A small model that answers yes/no questions on an image's attributes, trained from scratch.
Training: muon at rate 0.0022, 9400 steps, batches of 256.
Rows from block 7 of the image encoder, named by matrix and row number. Rows with one number belong to one channel. Each number is 500 + 25 x the weight over its row's rms, rounded and kept within 0 to 999. All counts start at 0. Numbers have three digits each. After the name is the row's rms in percent of the matrix's.
# convs0: first 3x3 conv (encoder.blocks.7.convs.0.weight, 144x144x3x3), inputs 40-49, a 3x3 kernel for each
# convs1: second 3x3 conv (encoder.blocks.7.convs.1.weight, 144x144x3x3, transposed), outputs 40-49, a 3x3 kernel for each
convs0.20 104:479514554464484479534543512511527511539495498463514517491513488481520475455499498506513477504498496502508511517526497531534505490466506469436466511505489511558499486493499486469479535518528505534524522526509515519483491544552506531582513509552463465501476496502514529529
convs0.21 103:434488510457454471505511531476473474508525504490487469502500512484509531527530522530516509522501518492465460537545506495527516500522500495515500475493528471498494527528572473490484461490491530510492466486506493494569459507499451507501479441479489490506506496516497516505
convs0.22 094:510532521550519535516514504502485513497496470496490520464465492480484504486478512513495492518511514489505506499489473455477478446480483556552495555537531529529491515515509569552566552535574521512488531542493479469476516512532481522515509516512581518540538502523530505525
convs0.23 106:493481500514488513515483516502486513479487471506507479501482504514492489479494473515513523509526493482497479535537515508540506473501499490487526503533548494439514504474474494544506504500499523532500515495492500499497484504468508471477512493466486487497509521504518520532
convs0.24 104:477502492516535541506533523486513455518494476532538500537522505530491494508500506515502504528511499512518520480513525542523509500474459459481479491471461476491442494530518503502533526532506498505505491509508491524508475496438499483456511505481487517514483478513489483521
convs0.25 112:482491554504441602480481510451478510473458586505485507476490476518497462508500502508523463553524448482505497514519452502501505493505514507492502503476531478509464486517543491486575481479498500539483507547474485512495498497477486510519481502503519547486529527459476502484
convs0.26 108:514520503456505498466489491484489483467480522438509496489510488493480455520527507510510500480485502485490501491496521479475491469463446543520451497509515500517516525530484482504539447524519507507538494483499519503501493501477440502510426485502509485453509468459485491496
convs0.27 106:530517504546529522498492480512539520502484504496521516520531521490507485461478488503491493484473478511503516448485490471515475473499508539567535558559542472480476467491491503509481504469496529482523535535514506542514541493442569481491485522482554512502535510510522516512
convs0.28 104:508493482474491485497486518479488480523474472553519493480505500508517493539527507492484481523493485489490490503510511505490494495508517534502441509518486517502497537494477514486487505481492492480523446513489500508514529513527488496514466475479506487476488504469453489520
convs0.29 103:506499518501490469503503491495431512509480505484469492465454474481492483499524546462482472498533485508509469458492499479509500502476455494534482517511500560538513466497476497512518514518504445457469495521492554543494545499517490490466516480444512524457457512485472489509
convs0.30 099:491489476520513479542520487501501481496514489507494525528515524520517516507518541508483497523492501532518534483492431487535518475499486533534571545506517526525495500479526522480459513449442475473459490474468531549524489513472512529523519467488522517510511521506517517494
convs0.31 097:528562513554522494480491464493498509499502468491496526497535536459487498509504518495509515468501501523503504519529521456463509497485548495533508520507461496543474480472470522481476472487503512516492466471480464500479457529517475506498464527463488475459471501467509490464
convs0.32 097:490512480504480465579525525481490527497502515486485499511522499508522499503514500533537461525536514500513506529454481519498471485486489446482484473436442498439454486501532502490521524481527466509475491551525514529500511545562533569536529531537499493479521510499499504505
convs0.33 105:519518530505517500482503461517527497494538516495473481509488504486488473492497497507512500482495464463457481530501513526511538490510516461502454564552516476464480506511520500551521478518502510498494484482491516461481514491466500527501456484522483473483520496493474475482
convs0.34 107:539536517524496443477470474452507488491472481457446501507536508501492480505494473443491528473502531517509498482473485473483489482516481538547487519505450463459506526490488517502462456479494488482483502487497503462493477520523506545529502504520479481527515498512490510515
convs0.35 102:534500497528477507528511550472494538495499527535522498514493486500515514505529522534490482496516515472503486442439475438467495498488456519516497535532470559505550522505520520489504533502524478504478507522511512541504455458464478472481492481417526514544514526460527523504
convs0.36 095:473467479494489512534534479509502504495498541543494525496499492523500488512499467515519524517508490485514478512479513497480504538527528522497482526496528516533518498474483488494480489506493526574539530507463476494507511527504481508492493461479504487492533506502511512506
convs0.37 099:544503498531503512507472488561493524555490491537446493488515489482498498476494525512491506461495519499521513458487499495480496514511504504506508493498528492524520505504481485502527524489490451495493455488484487494506505462534549501504466452471503584492492556499490506486
convs0.38 097:552487513518492507522527568460425461452496490508465492510496489505498498512495499501511518509523518513496495449479478484524507473498503519513552498470519515528508497510515554479452531514516483520504479481480520529469455490498482436466548511519461471481498506499504479475
convs0.39 101:467496493470512478519521499520489476484462478539457461487507494467503514476491513473504481465500493493538528542507539469508543445515515553472494487503496532498466539505498483474508505475533501551547506503498439464490479505546490489467468481491485459465481472463533488454
convs0.40 103:501526541493504530513514496478479475489474498495479524525514520453482504489517516493505510495520515455489494485497514495528551521546520495505517490523520479449453475517476455521489461512487543540482552548505509526524473496505474506569482517572523527542495537502500513516
convs0.41 094:480487490458495494493533513482491481494470515477484500498502484526508464485501489506470533501513502463507534464478470472486516494514572509485542474508505469454499496455444442473465460491473515481498470479504507476461492483554467486538524509489486480471509474464491478473
convs0.42 101:531493507474533544503511506504538505495492524502474514507494495504505510500529529467513505471517505479498491555545524597474426530402452482451461499521512505521481525511486458470499485505513507541502518516484521511495486502532509502508495513506511519521507493485529511498
convs0.43 122:497549479475547528502461519479535527469577555452470492486484520522459487513525509518488509511485473498508481518490489488481472504490496492512467485502487517467505474548503479521507487492501518489489500457456515497486526494507512489501486475495537477516513459502501489489
convs0.44 100:509483526529504543515489488489495482471521512485538451495498487499474492459462515509520509500501498465485502475469513470481487475519516493557507523505474504490468467480510520522532542546555477506546492462451485468474492519521516499468535533492506537510503528499437479475
convs0.45 100:482474491506510501519489488494512481497483464534500466502491469490515482483511488489495508500547512494535531493504512500488505494469502542528493503492462538492524519511530538501520531511520491484536490465514472471506479490528493483512573498505514529534508484550521463520
convs0.46 096:515531502499507517469454494517518500499480531495471526522496455525501472487477466519504470490509512460500487484521510502532503483468511527479510494460517479462507507463452486502471471485480525545505507528512491508492439509526412458549461506546528554538515531484511467477
convs0.47 098:498463505502486451476464472503533551526504499509501529509495502503547568485481515509527526514559510483541495504461468483504521503487487493476507514523480458517473499500494460500484476495478511503484538502462503511520488505545466514481460504476523509499494509502529546490
convs0.48 101:516509481502559511503519526491518517518457494495462464494498482505504491518512488524507510512510489537504487485508510524495509488462530496465500445467498528526505529480510524512503541539529506471460526500464527503481510470508523455505485497484487462413542489434563482466
convs0.49 098:484478508479489500469499499490521527528517502481493481488505494492473487502500516478460495493448523499450498478491477468489471474465461495479460471501476475498506498510506506513522512498500479462436453464483491485472504516518511495475454494488484491517493462492488502487
convs0.50 096:510509485538550500511500499527560487541496499566522504509520541496506492500487493524530541526492500535507509496470471523480464497473505521508494493515483507452484441501450492516543495490474436460488492495509533478497517457410495474439487492446508495503490522477496525473
convs0.51 105:477503505502490518487496520468489488454488541506514460500494495499490482505502489485518484530540525533526502494509504505506508491495504501487475456428473462428522528515508505466473485493502529518520498499509471520496503478517508488510508500520493481504480489498471475497
convs0.52 100:462483509467485510475471490479503551478506474520489504518517492507493499517513497499481509526506496552507484492497534506532515501531524527494492517468497536490493502499486488489488539505510508494486496478478489476479455494485506488528502443535506493496481477509457449486
convs0.53 096:441483469456520530511519558447504505495474500480456528498530488526511516515510528497506487486514534461477516537508507505456514491499501488502449507526503543515493467477549478507545495522541477498507477511478524525506485487490487481486443499473518509468520523509515526538
convs0.54 098:510519490527546524511532530501470481487459487488492475516483482482493490482492490494504466471480453495493470493517468511550500515525497499536528491498496545539531496525482531564521528522498530496443528531497566560544492470464529479456565536503473464478457485450473483470
convs0.55 099:488488489501515504477512502504477530531527520507508490550547521481508480487446470525525527511507526522514526472524491492529469489497495489483492479517541513559518509513491518468530467531515513494485468502473544544538513449529487478557509523495526541519507530542476469483
convs0.56 097:502492467521513520516459484498507510512521506550520482517512525494494502496449460486513515503520496500507485476459488496518534511552553496486476526565478536514502500515510512505497483495470530519531517531529468464484457470501475476493508489502524499478503478520515492506
convs0.57 099:452467461499510490514504484461474485450446469507496505481499507492488496480495486489508476505512496500509513521481495536440502540477489537507518486524548470508533489526503493525508506500487464465450514518460499550507429463496431474514530525528534519527483501498454483477
convs0.58 101:503508524502515529496521548477476489521487462532505497503485505509490500540497492530523498524518514511532527486532449522514446545505439494493485454504505484508541501486474512500506506479528508516502526541510516511509533482445539477483497523475478483500496513496503517503
convs0.59 097:492502486521517490491514457518512513528517486503472470511467510505516516522524524450429466453480477460479470497505494509521487463510467524534508538559546513515497479517486453504499490498491525462459521493473535482475558530502553502517474525476504486482524500449506512446
convs0.60 096:510512524509495491523509488489490457493487463501486457516488526480484536486497492471506481458519521446485504504527515481503512505513501524530525516540495520519482457543504503510505512522481482489484497537530493496473473464456506467480498463484521535513518524460476500506
convs0.61 101:513507551504451491550535472511512503539511489469521510471469468514509499488522505477476496512514524494485501501528539503493487509504487513526532488488528513497500526509555488499503526527473515482494477507520457449473587508505533558512542523504471492474545515513483517499
convs0.62 096:499480521450490501480486488472501481490449468494535549499523487458489487474502504465513490476516465506495513514466469519498500508518525501510486494466506539455484484485535507524494518470501502463495482510527507492491449429442500470485519471529527523500496453442520494496
convs0.63 096:445462441444449450475483415519523527520512499517490499478475490493481493494494493517523499493513500508508511520558537522507540524527552481522523496494535498540481481518523528540537493514511501541479506497474508521486519474486534483513545504516466470473469482485487501489
convs0.64 098:547534528535502533482507532457464484478505504515521530480480488473465479496485488528518497500503490489498520514514495520556504494519477536527500527517510514575527504495471498513501469535517534532565511531543520521496472493513514507528534546527482515549539513522517504542
convs0.65 099:485485487498488488493510503487467463501536490529516516501491472494500509489517512509518502496516507507510518469461453449398405445467451473513510504515553501524496510449511486450466511505506495486528515489487523553498449430466501470439570509463513536523506537490524537508
convs0.66 094:527522513486481521507473491549509450510522469468470503513496496516496490486488471507489552506506520477484484548515507512490462484444473488498513450490520529550521503490536518539537506484494506539552518504551480470519540510530531508550492478507463489511467531528497495480
convs0.67 098:498533530537528508486473483526511496521496525454482494520557561483525526487502503511539537437456491469514513525521495488517497498482510500495507500473505512525469481500495504533525466455465471520525459431448485491497480503507483500529508495506468480438477468504478513472
convs0.68 094:510500502516488507476469493505466489508513494470472476492508486483511484491466542496503448479519517503506513497510509499465476490501498502497453468496478520496483456497480464500503445530493524488471522553526495531548526478474497522503492532494563527514484502533506506521
convs0.69 099:549523461539523481548513508499512556473505525478513496480473477475513481514562512476464465481484472500524499455503518486480466502516502482485502479511511522493519476459490503499480523496492518530498545503463511523469499526564470456487512475448551501497517484525473495495
convs0.70 101:525486506506524498495525478492453505487483545513550561490502505490507516508479492522526533524525500486480493485487528485513507478490484486455504482524530503547553510498542519502485507524542482485491500511494475457490476499496500486489489519514500486478485478465478481477
convs0.71 095:501503508477454521475498475522482537473505515446473489518485499502545477502504476468487464455513482468482492465451492474460472505507511485527534511470516462491478500512470479504486509509507538523487536497469544516469513533506477498502499473471483486487495531480521477472
convs0.72 099:475467486531458472450478445533518529497489574526488564510518513466506488480497497520519504487507501450488484484497472493471445513470463529505552536475470509503488478489521477470496489492476489484469513487483496536531548531501538505550572535491474492493492512523485474536
convs0.73 093:493508495515505509516507511490505525500504533511533517470483487475490474508515491511519527503521492540525498490490482508508503499512473502513506504499530546517554507500512512502477510500507496490499506501502507488480503501548489505524495518517486474493501519528504520506
convs0.74 100:551511522495488489468508498503507502513519524556521482473474492505471488513501519498473464505492502480500508538502496518504531523553562510551508520512468482540468517570501520563515499517473513502490498487517471479548530486465475504483516490516504493504530502504488483495
convs0.75 103:522516488480526481516506467500523481497465470486472513491485481512495498481491519500488467487520490463513466508488511532493509503492505509498526460465470527474504490455502468507500477523428500516504488497498532538455519493491526449456484492488526472433505460497493470488
convs0.76 097:503489501463469497482485487482518490501488487522539442499506512539525515502462502493445522529491474529476467510501486509493492502490503501483525501509493500468497506490491477490506516519504499534517467516490457452457508503505527478511540464458472445479488525579513478525
convs0.77 104:480464514528533520481489510502517524500497466525477470501496475486497492491502503503515515471487506480470507505585552550520460535471442488460450520528517495506513502480500531496485490473481460476482503492492505503499510547552528498504538469481548494461503491494498517485
convs0.78 099:520506497513474483507502505513472490505483467503455479507495486481509476460490494499503499475491508458464448516492531521517504521493482453490518532468469519467475482491506509511485502503474530521516529494520511486509498508503511502522480484489459481485472489480498494480
convs0.79 098:524513531543504522515481487466490464488522498450506513489490509501485486518520527499507476481488491486481490468471496494489509507520535477472446471467419480455438452505494474509494469475482514492498517502517538511517487483443510503478534543510466468495515513489511476462
convs0.80 102:492479489474474499481508520457507485502454476475492502506492502508476484527496491507500511500513483485507492466439454489463447522483443531443452532515503520534506523524469494507502464507495497500501492513520490523553495536522517499456511508493545499489499492493490508500
convs0.81 102:489482479480493476530558479467489525465470505493518473490489500490511522515457485534486496512502519499484508516517482496510489480471463466475523522545503499559502508498541505486521525529512499480530544489494542483536480494537517499468503536485503476484478474518501509475
convs0.82 091:494482506492490471557485468489469516471470511483491501505492516488488498518509527502497512513488517504453507495490510467485501464497494471461469476470486511506511506492476509504480501473460486499524501497505502502516502486482499522479518502462481508480485532498515495463
convs0.83 101:516526492528498469500483498510517443531502506443476495491476486528506511507497490501472477508480492477500470570541508559521510514550492523498476509548540442528599523505496515516506463496514505534526513505500510518477518473476544535482523540523484458468494487490505509502
convs0.84 100:488483495478481499463481507516525471513519475505508507503510519477501499506516494508520510497512488519515508509502527517498534508515552500502515535486468472489499494531545511524534475494512512509510491481541484480487504461480509533536449498546518537526505507495500517492
convs0.85 101:475561489468551521510533494478435488486471509503493503531488486497495520505490473530519504511524517487510498476477564489494594479486549488528463524516515483501477455513486471506493475518502463524525465521507493540530520475490508507502492537503498504521488470510477486523
convs0.86 100:485502495478497466518501473481536532515508543507516523504485480491476468486506520485489463474448446486498503452427458452426450495466498464467475533517500517507455523556554524525506522506499512490471493514491519513507476477504500451501560475468515505506510497497472486529
convs0.87 108:477491477504550501485467492532481481528529511531524522490483483507516487491491458502516478491484494485471471510493472531487457511464463514541479498509533498478529461518476486518502500506576495531478548574535524533498493461461523554536552492535494478496493499473502493492
convs0.88 103:474510454479504450497519487496510511472517540457494544508504495499476468490481468489496482482490505477473467476472488443492515503553500526533517486502509441492504489534514481508532471486509504469456533522506535538502513507514514511527512508527461487498487458477509493486
convs0.89 097:530516497515564539468494527509525480533553491512471464487480486461450498505475496508495491470450474481488478459468453466515482472494487526535531505521509511514544508518461514526478479499496525503499510532540494521532495468487527550457515486500471504512487471518501511497
convs0.90 113:509476450490523480495558536495509463506525481491581551461470477492472490504488487491508489529473488514454462502509512481496514497509469523454469462541537497493526525483488475510517508525501479483491513491460517503509508487489540500508539522550473497486487461501512446487
convs0.91 100:509513494501529486475495484485484472512492459499521495475497521509502511516522505541532517512506518514513515538519519484523538482508481463487496469477500475477481496488467501488473487495479514513505500514503521497453495507538491526518501478452516531518518500499501501516
convs1.20 094:520497499525510549519522544526497519488479525516534501520517521503543528475521562456450479474512526494457534476492446506518498554556523516478494564537515500511525515529501505479473528461457505520481513498545514496530481451451530506470490509521483468503488506505494523513
convs1.21 111:502478447512474477481502528503502501503488491561543523469437458516500524551549510509531520468532527524520531497478478485465524474501501453493510479497517440458476473489503475477478501449453513520478514512489530528527518497468482474503469452487516494484476497475533486474
convs1.22 095:509521482499479452540515512510521503506495490497509513524510486500482483476488487527494508533518489540535505507477479479452496496478495499537501497511495481487495519512528545482510513485521466484490460498507509516527524508511539522513534509512481468483498504510491518548
convs1.23 107:527477478479501486477513550522502444554465480500474436505524503513534486533478461473514513514544518525524493491499527502503523513513526455468513503493486526539514526527492505522500527484459485527508480581558468536546486508488505556540418490540526520511506504518458485478
convs1.24 114:510528494493529515500506531504486514455474492487479503463493493508533511486509499528508514534517494477490480452505535463509523520531530524499457528508487580518493508502491463513508441469495504462486505508483473501496506490470465463455470491470513509497507506550483479528
convs1.25 101:508478537499464515514519529520523525502560462549535498522514495521532517489499597549488515545487504479472559518508502475501504499537538505559487499509476510525463522532514507492512534519511484492431500508492529543521469521492469505521464531520516542473496522501483452521
convs1.26 117:536483502525483486510495478496480452484512464497462492525585514486532545517517523499485481543503515556499465497482492446496521453468514554512519542510516539547535467473504496505489518486447512489511473479529484472507475474530513485486543521494494501516519533483543548496
convs1.27 109:499496515478469491490462479487492513506510530460461514489525493510508510498491501489503535491465496521506533498496498512472461469487516550549517522500513504456515519494475525495506507505524494483456503455466515513507522511520503532496531516499506506490478512537490510489
convs1.28 106:466477509483482511483470509490532510467497476484485491472489515491515519516496531495532490516538517503488528539521504552519497563534491524490475493458509491433528496526527484494487499477483478509513481478499510521524537516510491502492510514489471468487492444479494467474
convs1.29 092:524492483478464464464486496490460458463462476453494515549533523565543515498495503484494500529501510543509502471483524498489551494489504518472518498488526457503467483526532471515492505552494445463460457465462501490486522494515523518497486489481479477498495481457497514486
convs1.30 112:519488496511499500512470481500524540530513512527526486498490488476491498459489507490510533541497534476474481464465506526473486524498488507532492527504470529517510475454476476437462473481463538558557511505533461447446495522505481516497508526501521521503509510480493487474
convs1.31 090:507536510500523487492495477541508504519488491524499536532473523505495485483495469472532531513532513467499478540500476537486484499473488522505501500495492478495467503493557469517502533494471544515492499483482538526521534490456475484464498466445510484479477492486535532496
convs1.32 090:530515477547514497526539558504494507475485493457480519499489504480506522519507536496499531514480539530461499514520526522493513543493469505513477513523516508538528495473483499504478483483480495450458504487472522481488533528539528521540485514523474516499490517498506527542
convs1.33 110:492487475508448491523522514496516537509495518515527521522496536519475478501490521499478475424458517480501508476484474472514495498488486516558577443458507554544559501501527520538515504517478504478489484502515515530477499495465539523501476505497471526548528505494509521470
convs1.34 112:518525526479518522478492527488475455477486468448481526538529570502505567524519499510505520524508545509524506530515478487470463500483482511496499511498520521521503479528532496516492486480496500494503474467475489469482514531537482480493485505483522482489531475482520448466
convs1.35 117:535574508531541518489525542511509487515527505491509492529527477524519522498503500504454494492489493519514503524525530516538550550531549497495470563524522478486461490482473475477488497494457523521560519516503447494472525526498482511546479504482480497518499509500432459492
convs1.36 093:536515483538549524530528527519515500489493501480472458497479490462472526492520532462514561492513485518494512457488476495546480527558464505486497508537463515502494487474512472436478446440470536519508532524503520513506504486442502493472522480472512480512495493510481496522
convs1.37 101:510499514483494502500540516502493503517488483475489466549532479521494515529517532515539486518519534510529533505530498498506504498498496501466517505492500535536486509453484505476450492477466509531504484516505491542543523508501512484473537502485545529521556506490549517423
convs1.38 097:500449471525509508529507509461519537519502530529517460493488498473490506494514496502531533510499505473498509509506523508527498502479508498499489490522499504496505510515514496486481482503512518448487534532517511496467493524501503507500486516521507532561522489526501507519
convs1.39 094:485532439501512505479489512520501492497468497488458485512460450528495488511507518522511471508487488500478480487509449502516532497507469481453439507455483537487486501497492532498482492498484480506492521531497512525498499465460506494450467479479507512527489493518507499466
convs1.40 103:500522545486495485504514500534494536524492485498530471492517476495514516524509525540518520551540500517540531478493485511477482508500482526479532523527507547525520499472452537498488536489487486525536482548557505534550509509498550521532522516530522490509531547512493465462
convs1.41 103:494475488511483487478499478473490506499496489508474461444449476505510499507519534466458498483490527543529550544534437569526433521483462471471496511511561481525553514496488480493487487471473490494482528514514534523525521514450559540548484517534479486511498489516510511522
convs1.42 091:532515460492502497525518472504515491486490482519480497527514505511505494511520458467461475482509491494494473463437527486542514501542538480454472513466475535515485479485487481488465467458475517454478514495476506485511500489500499460466457447453491503490530514492564517510
convs1.43 155:509473508511495504490490493499505515484510478477474522511528532496502536534522531519504476494491528503469506507476482468496515463476534476502546488512464489502514515506518485485497487472486511470470487480485507494503441493511471448494477469478512502530518485525487455505
convs1.44 106:529511483475479486521476513507510538520550514518514521511498479479469474459495509505493528485514533475475501529514478506510467500468483514516459542549507505528493483492540524539502475505493514510492497490519481475493493493527509484476515477513454485483478508520519523490
convs1.45 086:509503529498528485510493512498483492503486522458465471519521537469517480482485519474477462532467498511492507530472456489472464501469454505511546495493508541545503501467487478455465471481465463467478487475480483489480502490506532506540519500502509537501531534533490506503
convs1.46 080:487509526515497481530502493527525509496500490528482484498509466477517502493510527511541470488499490474469444518518479556492466514501514538539522519499501459500502534511504519521513522535535525500498483482459516506514500495501465488478527549525475548542542555524532537522
convs1.47 094:540511500500512516478515514485528507475542506502482498524495526505506529548526520532587544492543593482540552481483498472489505499494513526516547468421498487487530511471492500496513510515505522465508520449510504483511479501481489532475441516494494483477462482491444492545
convs1.48 111:526500513531517508557505522493547501512536490525490493503498472489491463487479482473463483493499518448453478485500458485500493487525526483497471499498549512530557508527517533529481518530482460466472547547500486487474514469503544491509539507477513535519511513535515514530
convs1.49 113:482452489496468476518478496476448494523450456567511487557497479528537510493486502487502512487499510489472491527548530502526521472486505517501529503490527485487520508502525527500509514506492497495487512558513537561547480476471475510493514507514515544530514522495511524492
convs1.50 085:468470471487468446478470467497509507496516530543538522475458484473465508518474487524564520513552512525546492530533501537541510496519522501523474521478472485498525502508513474463480511503495525510469512485489512500513498495478487497499507487491497497514493545517509515493
convs1.51 133:497497479485479492526498509524519509454463459464488448474495490490523504497525506492528525518522497534485519497538520494515524512504485522499467532490479494459488460470454477469483541494497511491485508490473517507540552517498539495508518501508512504508493490469510474492
convs1.52 106:498531487482490489533514496503477526522484500508509505492538502458514488470492495515547543510548502473499434502451527521508499536558512496504471514496503496522468512485499506519482488514509503515551466516519511475459489525553499477535493500536463497505494493466515481491
convs1.53 099:487499484484511491546529522500451455517497475530484475516520505514534501546529528476508518492483510491489501465461483468511495476487538513502477473549531494495501550491505474465487473451462491484472534505563531503533488499452526519501497485465487517491512512511495503479
convs1.54 111:523504527545503533537518526521507533492522479499524485506463441480490491462496492504519506509515498478491509519484472524498483563533516535472447541540496488524502531549537501497536520495487495489461462493495443464489531502570510466565487464536450503526487509542514456492
convs1.55 108:511496485473450502504517522438482510498532510499525457504498522481476458495487469502494487487470444463471464455510526525506517556518527503479508488504501501464472485554535502529526551522529506532528519512530427481512458465486482508539446481531495499496523527512476505521
convs1.56 101:478495487541467493514475468483482502498475501495456491501497477508520507501541484563530500521495471510521456486493529519477554512514517474493491486457508499503571507520482502513481487483472493487477469534555501558523476505498472474496474476442500494506502503508529567573
convs1.57 098:523476513522498496540525507467482544498531557520521525502475478469486505494485473510517488487472467481503465546486482502471468497478483561532494527471532507495490499511503487514447497536487581560495511507492472484497542484486518500512516528525524534519531534495519530511
convs1.58 098:447468487479482479522517464501461525454442447500448457481515476515516521511516504511510504552528552499512565447485525522541543513557544497438458504481429501519480480496493481506469490478459462471482464484507527514539463462549488473543468474514479493490496472476500521517
convs1.59 101:537551542518486507553516520482509516506489485518526518502524526528493509516508495516494535477467513461515504524527480509492482456464495500507529498501532525495528480523496485498483508519508513494525510491489539482449500461461543494475546557501496491514536514534520478530
convs1.60 090:500499502485487491519498475531500502516505531521500512526542523515527513521519504494475473508489499521533504513513508492485488486499500522474477490494505514510495499465505489444479501484499463471487452472478495512524475481474506503487515536526497502501476520534451496518
convs1.61 102:526533493519539516490493470492496582515535552489513567482461483492465484528510504515460472473472471510514557514463470511461462487463479508533506503514569497482492473449468471505482463492484522517529502500513533498486553507486540491479545568502498528510499505512501498531
convs1.62 077:468504475474475492482453480496515501506511503502471463497530528498566551528529524521508546475509542463534542490483490496502505508515491475513485476495480507495486506500496521509496512510485537505459545494491480523501478512530459494502484520530502512498497516498512526510
convs1.63 112:491496493469491513450472518526528495502514488493482489495502505478479501491476550495525478493478471490461478429482512503524539526511514477446448527521481528521499505532503488490504482495534487484461537528499520513509540553473527546495519528504456484508477487503496505507
convs1.64 107:487471489486484501484490480497504518522507500496518508472434443478471492492519538462501499469490494459467478498491518505536514526514469477462490503515538504482482446491506451500527485478514498486492516495497516527532487495470462461488468503511522503510528496487525526492
convs1.65 101:499513491511498501508491499506519512487509534474533517484475477475494497492514468522507479522500499488486493508464493453430478477449492544515527496499524485498532520503520518514523508487513577561490530501489459471498484501524502469533488480493504486485518533497498517502
convs1.66 093:506503481506523524508522513540546501516529509471469478473494527516501520522487535462500505485498511499503502471438470478443509496500542503512558502492522528515484448483529515520535557511521530524487456476490486500529538519474537498465521493490509516445519535523514520502
convs1.67 090:544537530508522484491496483522514528510512509520514551523488511530517514529489452492500504470514479477532521519522499519501486484484468500504497502534527558539526470508501531492492525498515500549517490543510509537544529526486500540496514566524527527511525518482521489477
convs1.68 081:474488511470513499507498497507484506494481506488443466541508509549522507530553544541532523548544561497517553515522509478493530483501536521502449523510493522503452499505456504494506517488497520527477494502530474494548455507505445499496497520514474491487530504490498489500
convs1.69 082:491479471495484494504491509521516462511498502481479508534559501549525478492507514498516510502523545521532513463457460483492504492484488505515494473507500518500471470490495476473493486506506467451463482477485477491488486503478506510503492476472520495488507499501522524549
convs1.70 097:513508544506497547518491524461479521512514518474479436490486523478464508469480532505497514487469523463506544481457487521507531557519521501465476528493467538500481487501475493502474510491500492494526493479495521481465456459518521493492519548503475499522501526498470528503
convs1.71 078:527470458512444489501481464481489545506473511526499488554596511522557471530535533492529571479529559519516545511499486486497502489469486493515490507472453522513520510492474510437460514488481472498525500540531482490540448488478478513507447457506524524511509535512479521504
convs1.72 093:511482519528512510517498500504531535508505512516501483513489492487499524513505533471473527500455485516482481501495466474510480483499441480491482503541488501519487484461462501470489477500501461489467468530485477487513520517549504502543489492536506487472490490480450488501
convs1.73 095:520501461496485464508503500530520508502496499496483496515494471487493474499530527516500499527507498530508500498477497501497504510494510490506526497496513484472506520492496517478472501469476468486479490516522529514548470484481511505498506480471491509482509533507500520525
convs1.74 097:502536549473499519487493512510473497436441487476486547537507532446457485487468504477522511485541518477500541497484482518503478529496484494482514513506490499479490469463501483479529528509502497498503501507467477461507510539501467512513497520492541559526520522493480533527
convs1.75 114:498506517488515556459505472472452456478428470470482490510504545512495518491527530488504506480507557441484532492507541513499494479499519477503518476502529483490502498491525471528445516518442487496528449518531489497461463496518499517502489531525490509479554535503558529543
convs1.76 083:486509533472460489481463450506494512478470488493478514482492524448483469524486492524483537555536496538543489508500488506510481513468482498522503511470499505480492477476508484463511524455456481485477502533510526523510481476464513510484503525492497517480499506477480495463
convs1.77 116:543514537507484506483492459478479520459491500510498516471495508496548517529538509478506545472519541458540527500509545483536519488525567503504511468485520465486544481497519482495482491487474461443454506480496506490482508498461551523487537516521458448468480474508535499483
convs1.78 099:497500482454487472447486500532543521473515476483488465532485483521517531500508517493488463516508447482467453496520507514514487520497476556515485537525505546558543517516514517539531524536532474502492483503517463493504484493509505492498489480504513508515509499531519503521
convs1.79 112:501489502475508501486511495535495479477466455497458460447467505509513510537511506478501490465483489492476506484530505513523492483484498491479468496501519464485511463496524486494497488494498500479463507505476530512520528489424505450432510493528485464486513468478528523495
convs1.80 100:479516544499454506515459493501525528480549541498496512486497461501510510504490504498500473467454464474479470532461481492460490486485495496537487458485486505479494554506475518523476495498478494464473512461467486458437482533551457519531470504501502525470532564498499538504
convs1.81 094:490477465500478517482533498493486479510519487492447463551557524515521511446532529469460478492486475482488515498467493497462480477475479512531535512534538495494510490486471484465511479475470464483454501479480462503459484471483481439470473477466497474480525485455468489497
convs1.82 081:469504478494497500506517503508467481496473529501477502543553476533564499503496441467545559516540572500486514528494498506503486531529484446503547494464492493478486537493538481446512502526516501503496545558491518557551445490493479513523481497492511538521541509485519530509
convs1.83 100:477535494487474466469452430541484506514510494473482505496491491479483515505487488486470448518495460496532464494449484487471534522494486498500481526499467500521498507513498503512480519528516492491470478483503495520514539503511550543517525513516483521551479493519477503505
convs1.84 097:534534510519509492551514491533498462499508508473495512493497506497475473471482514491516505501509528517472464455507548481506528521526519482496518483476507503511533461470451511512459484508480481498475489525483546523522546551534485507542467470513493511516506547533516507537
convs1.85 095:475474508435468489432489540493480504499496464519484502473476506478473551507470552502553502490532544475513523509574472491556512490547498489477493487477518498486489467552480509502484535538520439492461480494487479497502489533466512552518506572516495481512490504517535526498
convs1.86 113:530525532476459518436466489472470467496500489517535520503492497489485486479459492510502473508501489493496505490496488496472474508490478505525536501503494466477452473491511507513514510503448529505539493514518477488485448517514414495506495506499494499469480533497474520530
convs1.87 094:496498471470473499505495507469494497527483500475496476516550513524511476568514430467483492469505499481456499487499501493498473490494446478469475453505502510506508508520515498476526515489517467482546508517523513497490471515529476534500498521520529530522476521511488511524
convs1.88 116:490453483461446492512475525476509491543519494543518505515513523478439493503483484522486499513500482500519488546557554549549571532491479559536504538523503518470479528535477507483465533475457490554512513545510524511471458547525484563530489538499529552539494542525492535503
convs1.89 111:554569539522534507518500510491482478497538507463493458476487524490493488500488483559495465495495524493487500484477498470461494544496499548522518520512507547504502536520523500474478504483477514513495525494503437424443518503470501497496509490545512501511509472463492460466
convs1.90 118:461469465451484498500479462485502502536534510506490475496493545468437526493535504489521465455420461464519483488489489485480506479509515486531490517469521505511470497508508483516495508508502458494505526530501502488490489480500511517492526500495459473479481482487533500497
convs1.91 103:527521508542520524537515508532513483501496481503496492498492465513485489490526538466499501507561543494514522471484510441484495482501493512488528500502512515517518471469502475464498467483502489463460488472508467462494496505477495490468488472431483450472499473485497510512